From a checkpoint of a small audio frame classifier: arch crnn.
Rows from block 6, named by matrix and row number. Each number is 128 + 32 x the weight over its row's rms, rounded and kept within 0 to 255. All counts start at 0. Numbers have three digits each. After the name is the row's rms in percent of the matrix's.
# weight_hh_l0: LSTM recurrent weights (gates i, f, g, o stacked) (model.rnn.1.rnn.weight_hh_l0, 768x192), inputs 0-63
weight_hh_l0.654 096:127130159130074100154105145120098166110096125162128104107124122148195158097156171060118054099108184069141095148200093169131090129113164162127174164091111138144127110132157066128030170065135141
weight_hh_l0.655 104:141122118113124174102129146138078167142117102140126141132131136081142128084153166120144075097116153115115109152151097080152136142099147125157057169132139117144161054118066159154089069087081161
weight_hh_l0.656 093:096126119114105103142107087104166102177143117132138170121173184168111166124093136158082137180140143144095103093099128120124151110133090157142114167090068065125106157146157136178156136173131066
weight_hh_l0.657 098:135101118146141115170082057177105063102071124178114114140091160133133099124124134084090212117132079076143128105140079187124096145074108159184157189173167177081108122094076129085126133106160147
weight_hh_l0.658 110:126127163169155119160166174129156084160046138071164096116144122133117153168130095106110165154109115152158094079087192138157148101078162087118108094138080179075168136052094141110093092065123125
weight_hh_l0.659 103:106092141108152143103150107124129161065143110159103168129090081084124140084129079128083127183207128090134140157086164140088155071105149139123122155145170177100091106131173184140149147104128152
weight_hh_l0.660 099:076129105089138212159139125105117100150147109101167096135148097171068130106132051137138138067180143106117154098148150114144158150212124159065123084168145114086128133133083161162159145129118145
weight_hh_l0.661 102:127106166191119069071122124116150167140099135092117160083094086144157174166137164127160093133114108080158139136100153170150120114141108096146127131083130194168106107134117143153132138085163241
weight_hh_l0.662 092:155129160080137118088124085186135109114147191128147137127069151189170086124039122057078157075082138153140132099092096120124114124114149123129155098145060151121114158138114148174161155105101102
weight_hh_l0.663 086:126177148137148172122154145092124167110153181128122198105132120134158095199177104069119159120104133100154130151093123235129168111191142170124122104112103133103168201093080110138122175109145121
weight_hh_l0.664 093:161192107157106050130135146186078146133138138102085128110076118171164075143159083080114098143185103148154077071127100185138090119126166082110118121075093162141176184056079187119185078110191092
weight_hh_l0.665 106:084118137118134088166149160138081155132157134133128103136124093087167105135123069111083132139142113058115101138157177103171121090146165158124121153166183193115158120140144163180109142135160134
weight_hh_l0.666 103:100113144091132096057110158140112128110082157085088144172065139141083115104113101138062135108161157066092104092101121111095072108111109103091099119140127127161121119115151121104152135119088155
weight_hh_l0.667 096:132117099117105107101135165129142100139155122092122133137137054160086142136087154107109143082131130139152151103141108106084115115142118093115085167175150142170181149092105158175206151156209182
weight_hh_l0.668 093:145096086130149106108090135127179190113146076121154139106093133115161164172089097133144146120072109116089129130115126088137112120129181187156113152137098118092141168181139129136142085155120156
weight_hh_l0.669 098:140110162138195208140145059114149196175106110140066127059143075156091155207163076119087130096153129107145147086154113131110138108164111160130160156154147077153148125137076139185157140125162161
weight_hh_l0.670 099:125115080143121097110109093157096123186099133131109177093151121132114111155132115075170098240115114097137181110141154158125133156083137093166080159148133117183126072123158106126138152122109177
weight_hh_l0.671 101:064137113081138080112133117148152127110169064113119161146160108136192083177117158140128183169147157120131118119069126132191156151219113122179106129146110159144092155144130064099150158119102142
weight_hh_l0.672 103:131114155145155119104110105160104071123138124106106142173115164133111156151153168167091107143184128170134169097124132110196071138146136137147118118133126112154129127045120138095111102154167049
weight_hh_l0.673 111:132105156104120168141097049149166118136141139159127125105138100126147101157106118085112117080206145122122059127110157127152129102162128107146170120120145108125171111170137141180108138147093083
weight_hh_l0.674 095:146134166128190128159081093106145087122178135127056132129089106174110163084181161233069113116092175105144157133138178096131060097163174150154132147093126095138143140155048150097132183111143131
weight_hh_l0.675 099:153056155183079082117106142116175154140085132133104156114149112139141120103137058150115121082144108159166175164166147086116126094069137067118163100082212092148106079178075196141157112148135114
weight_hh_l0.676 100:101109136134097043127101161167158104081089114122190086155093227094131202137153170129100151113081094142117107162123106090131132193092134093190187128148126120200116107104119161112116103136107165
weight_hh_l0.677 095:115108212115116113096080152140117099186101103132127096144194111157118132134178167163144125040150101071115138109092107115089107145145115132103094141091059128079164108111138068131118122146115136
weight_hh_l0.678 097:092143154226047152146095117116112111144085161114157147181105167109104082133134094148103073105132107129156141159128128143132122149158046129108100155146188140138104157116114165127123153200129108
weight_hh_l0.679 103:158147096125155141164103103110112164096051064099159103124164253179122109200131151159104107170139177172070135128129129090131187144100132102143112126094106148154139108101132100097120086105137156
weight_hh_l0.680 095:131178135138104049119132139110157165133114176137136107102110095107156096141107120135075069161128137132177103186124132181128094164059187128175151150140082095056193149168078086103159066120105144
weight_hh_l0.681 106:182093116126122110136098177107117168139120152147139167196130086130174149133138071148103169129109122095181123132071093111133108166083100085099147103116080127136115177093155084154102121109096156
weight_hh_l0.682 103:175100204121166129106085106120165141153090150147150100126142142115169077124171147135150077123100104108117133130133135163117195114176112144065142102113090127132194140106164148120211134113212082
weight_hh_l0.683 104:097144137095172136146124156122192103131105157076104140141171158170195151168072109137115140059115145138139057115112113073144107144131132101140113105065109095109171157114110108154144082154041125
weight_hh_l0.684 089:155154136116128082172150122135160138248151097138172153204120171182146101167115196213139130128160132156137133164101116103104176123110157101151137081110062153179114152070135131094156140172056114
weight_hh_l0.685 096:142111115135166155146104088206106181145118080121184144100086142137200177087133124125132111113119140118085097118161127068142101123082182145107117094153141126087101126189166130092144152120124114
weight_hh_l0.686 093:107094106109147153102120154103089114113122095125154162062147154145153154133109159189129180154136148128110123157161071144134080117078160109112148093191131155104175088126186177068143099110152100
weight_hh_l0.687 104:116086123132136129121083146127133160161121099116162087086066119124114152149102159123137093147087165103115142160135144160047139179108104097044111122106080136123171131127147119140075096133107096
weight_hh_l0.688 106:115125099081173167149138149134082110099146173113140068095151178146152077109141104174133081132154149204162164153142115084167141140144072168092122154204122120100176138097120164152102124112077166
weight_hh_l0.689 096:143143167131117144145147120121125127127099146059130108085090152119116163125097182125090059096162053118133107098123134148123115111158124130089142151110111172113133124137152101162132108103139173
weight_hh_l0.690 106:069149112060213088121096148148151102152095088116087107112113144175125098085133150122140140165100155149176125155102103148143126141152116133095172159093062097090105114176156091092118179111122121
weight_hh_l0.691 089:110076129114100184157156119084085125159096134128080149089099118114094134148115102033080094121169122136109082151159145170172158171120134129121105142104134126171184163117176086130099160152119170
weight_hh_l0.692 106:126103100181131103104111157141100111103117176104135131128121109118140186133055100075110100141120103109087138110100104124090114114132135176120142109186213091139066095180137124080118099119090184
weight_hh_l0.693 098:128127096117127100079160148142103111122189111117153093153130145098138110083119140118098102093183201093092119183110145095143142067111099156108146155092115130131169093156108175038140158109145179
weight_hh_l0.694 105:073090138117083092139183146121093068084147111188091112198046153157109137153139167125107159161102147189135152125184143154112133158189133150138148093093102098125122124071131144194123120118123110
weight_hh_l0.695 099:122113126139221135132204149084178114169139100138147155128109115085096123130112115160119124190107144133123151094099127182153123109103168150145092155115157135123068107151155210102123100135129141
weight_hh_l0.696 103:104122116111169118174136132124125061148129144207125092138185161107140113185109135123171096146125138098078122134145116136106085154140156141127145187108106166157130120187153133082142156172152095
weight_hh_l0.697 106:073109148161055148071128070059109098122145120191076102157116122198161136116164147168122126073129145122170148127145096122139129105131088134072101170138122086124158116068144157133096123128161137
weight_hh_l0.698 091:118142123152111107162148171104137137100127134150099099104095111137152150138110187107116131136130098083184108138096194133067129149133146096108082111148159112122104156173123095145088180106149177
weight_hh_l0.699 096:059157123171110096142135117041184184160159078190088136144123140098103127098133097100169079155101144112138091134125109087166159127176084113111175131098125064143110145152102095158171133145138082
weight_hh_l0.700 097:168168142106081133142152173106179139080149124139132152152145174059159169081132179075116185061125151217110137143165158144169091079104146155179124114093150134108215113139137152123154145065133116
weight_hh_l0.701 100:132084136151064145125144182097112185167090174111095189132137086118123147085105103186172090128060146099120125073168126128107168167161148155131148176124129069104186132123155152082171127123115101
weight_hh_l0.702 096:080115196144123067145121178136046185171109076137123117077135110171134135136115122061133168127122167136108126146093170171177144126138098121205110122150165210108158124155143177143099157134138130
weight_hh_l0.703 096:109099147116124164096089120144115158156104114192078195098145143117121147127184131155154116178126093165202171115115095112162123174068142173121083138095074126101144055165115095183140126172162110
weight_hh_l0.704 094:106178094129126156110131056079135108091154119073141144104124074163084116134143204107123139164089170124144113088194155106126067155104164091125183132142151136082162134111103076068127094104128138
weight_hh_l0.705 099:129090132119135146131121124140133177086162101153159100127112080165120143145080212082113118172129130200138120125124101136120088122149118139089048146151154160116110158125030100091155058118127097
weight_hh_l0.706 098:160164137104085191120125055078144155095116140103155122057150085149174120071168081141068166113150192137112089065159090127107121176085107150114109071070133116143119128186114143174120102165162146
weight_hh_l0.707 095:110163089114098087174057136114140123161156158117165149141082092128136184121142097088111109075110127105116099153086155203135113159103057099135168104103085130106122133124115171183137150117159065
weight_hh_l0.708 101:155137098088134073145108138111183108111099115111118150133211101113088127160119096124185116202154116148146105171110151077109055141134115111093080123154134073144102164117104138151124117046117116
weight_hh_l0.709 096:116146114104148133160188121161105104127064124132122112129102157114134114115125135114131107083072052104144167124109140161113127109135151123129181143095061129122089127137170115147177160151129090
weight_hh_l0.710 102:148107113112105135114141106147124156163168090150094156117072145190120171105112082137073121121097127156146105134142114184127120132111097109113121151193169131106114065092143135147157156105107141
weight_hh_l0.711 101:165141165128108111086138103104140109185159134155109131088106091145128158161106089133175139128095140102120120164131165070177142150153160132161133122095079190127092165048132152119124120181130133
weight_hh_l0.712 096:117168121134140149026130169100096146088092139125161196157098071079089169150142159181063138148138161115154139153160090099116087146126115124156097120124168109129151141147117149157129188143122111
weight_hh_l0.713 104:101113150136104145116089132126083146190157133099161237126162118180151167173104105116026078155128170073149126170108194133131079161103122138167104151126070173166157105082142091180092121105073144
weight_hh_l0.714 098:113125129147127152131132141088146142174095170152135149131179140154178128136132100102073120054137096102155131159175133149098163144140115106154100190132088170119081095106089162102213135134152202
weight_hh_l0.715 102:115128147152140052114104144118163107161084130072137132125124110150130087100127177148175123150127141123180138155141168103135164079193141149089126116119149091074057092092195060171090150162093124
weight_hh_l0.716 104:094142120171104114134157133103181089174123137128080153113133058129107116107191090131163092113183123144151154117104115169111139160114099115126142155113132092110137100146099077072126090086168118
weight_hh_l0.717 096:107158135171080160150124165073122100133129157095093081207174167116111162130113148133156130147142096089048143124166128096121185096122155135119135105196154142098178114095140094146167138154169084
weight_hh_l0.718 095:092142086113184133116086120179171160118134130098120109155156117084134121083133082094123101102116125080095131099058079117146100129094120131134157122091174180163148167209083136114163139073150175
weight_hh_l0.719 103:082182127150151061149139120124151118129156154162121153177143073086155167108085169107069155107153160120184158074128131111026129084152129129123175153112152136143146166061114115149073222116127121
weight_hh_l0.720 098:185111114129149149100162112144115173141146077196108131156158173117076138128067127099115132130137141130096070106128082157181180143112073179131194141143168148099119133058118183165132105135146227
weight_hh_l0.721 100:093135149144174173142116127140135069133097099109180134159127084096128164150150127123182126173153102092133163066144099198119144102115119109121151155160156162108122149120126126086163165128150179
weight_hh_l0.722 103:136105082121145093153151092220148135123110100101175087158114089145162107141107185122143148107126098080167185103095136112130102090123100187113122121074114088092114098131120129124104187099104156
weight_hh_l0.723 096:152112064073161114128105094112113099107086111144139137118171088150147152095177075113098138103125150089100108126101102168115093130124132113084162127095167065255075126143142146138134130171093167
weight_hh_l0.724 090:142129132095129124159120058107107114162108184180114122120111130081164082043154125147112081124171101169053140146148101168098163160109173163147089157157136161111143170127176135155127147137135119
weight_hh_l0.725 101:137177094138102152102119116182129143146073116166126105142097139183152088185083079087162137124139132118147117105101116125121112072165139181107105165177149166120116143125145175149115132058146166
weight_hh_l0.726 089:172184096112175107176076145115152175108110086180125101154124135149102147091127088123149155101090180158129123127137099062126136118116168117092120145135141107111078133117134118151113132147204124
weight_hh_l0.727 091:120101154131163048179127132111124092110152122116150061108099077150083148145129136117067112170173103122118140118066138132105132082103198136099142173172129113105124090163145139120097153133035122
weight_hh_l0.728 091:110103147177103146132122149155103135116111109143113082135146177167181162108136141099120126158119105137121121098115115174095102135143147133194171126132134143086080113095117072179108086174166055
weight_hh_l0.729 099:127113148155122116124112177159136159172153150122133182106157137160128094119214155138123100122169159082142108116098142122153132064164069113100108143108111073134100141083136162094081117159069108
weight_hh_l0.730 098:131112092135115133133110134094125106136114112108152107119100207153111129112159174094073082134170096183094140132152123117146156124133102088178111134146086181139087120125090179128124111091147060
weight_hh_l0.731 107:134111150122087163146091105189093152110206079150121141078153139126112075098139104135167079110095148083117199150046143162121123101107147108133146130165147079122140100076111154072138088115131166
weight_hh_l0.732 096:130121147117103132159099125102117071074169177085130155142157140102162123181127168121110141143086121126149153072177102126044113167149089157124083100081051134126172073085135142099106101137122161
weight_hh_l0.733 096:147177126185140126131076136123137145187171098093151133117228090138091093133106095140107176137020078100072134090130116136099136142122185122098145090155148098104134174152152176093137122178124166
weight_hh_l0.734 097:153113080145115097122137186108060104173136154095161090156101151095111117194093109124128167077114095118148120039204170124119104169153125138131167136121164082101146169106095108152146113086090149
weight_hh_l0.735 095:109150106137140137148143175106128153063122098140148179105195111163172121136112172164127129158188119085137083140125150206132121155130137165118123166085134118116142129131102155082132131141050104
weight_hh_l0.736 095:136068100068124145150157140079108131160107154138152062095133147173136157125135160136076163139163174102145119213124090128092111103160150165123129106107107133117062163122124191156158114141156135
weight_hh_l0.737 095:191116104086132065106109158158110150141102100181130173148170118112146111167090109122057154200204084142132077142091111086133120142156106075076109187113097132158156102102174099088127147109178083
weight_hh_l0.738 095:156085088146201129147101082086150160120175160094115119190085137110144135141181151110123125129095153171137136102143143148149072126133188105175115145173101145123154092169145150139159168074152113
weight_hh_l0.739 101:164118126077111139090155154136119125153181114072093107157135113097120139077138125208112077158077108167121076138157122168178158121151161162123148182103111123122103143132112150149092125110112056
weight_hh_l0.740 094:123097110105163120151163073116134228135141115140164153101113058125158114119133132129101144085125125172143117154119142154120212176111094180085104150174103152127090129106093099097172154133165114
weight_hh_l0.741 103:129105151122117095161161150153143065109133099146177129169110091131067106139052161114120137105103118109076146117143158124172139134065171180106164094104151111087083098127112076136117165116123125
weight_hh_l0.742 102:145103169188129085104048148116159145130113112175114136100112117119075107143155177127133078125126142115141119072098096121155102159153141089086164148141090046132155194086120139112092103125080151
weight_hh_l0.743 095:134102097142127143103153099130131099074121134094120152103093079170149142173108149143125140147148150092150151100130105083175175167121120132075121157161098088107159149131159160125132113139145139
weight_hh_l0.744 095:154045124126112115156113170105151076075084118144176134075122122136106169093122105164141170146098133179139120161177140088112157100102093147166062110178134147151063147122146152133181152119153112
weight_hh_l0.745 095:150113157142156094126082140147129087062122105092148161142107130126110080172188128114121122132191123116124113102104121181097105182145143141118169141127159163123193136149107128073147093190212147
weight_hh_l0.746 092:127101128135114185140158123118158112107170120140150082125102146147136108128098106132100134103106218039150137158140138132128084135039174116136151112063125165101120171135110112100128161102157163
weight_hh_l0.747 097:095134134169059164160122209117111128087131169105221165129130085108171172134104105121154106139104192106161085138134100139144107116173179074082082083099157147149155078117102146140100095089140121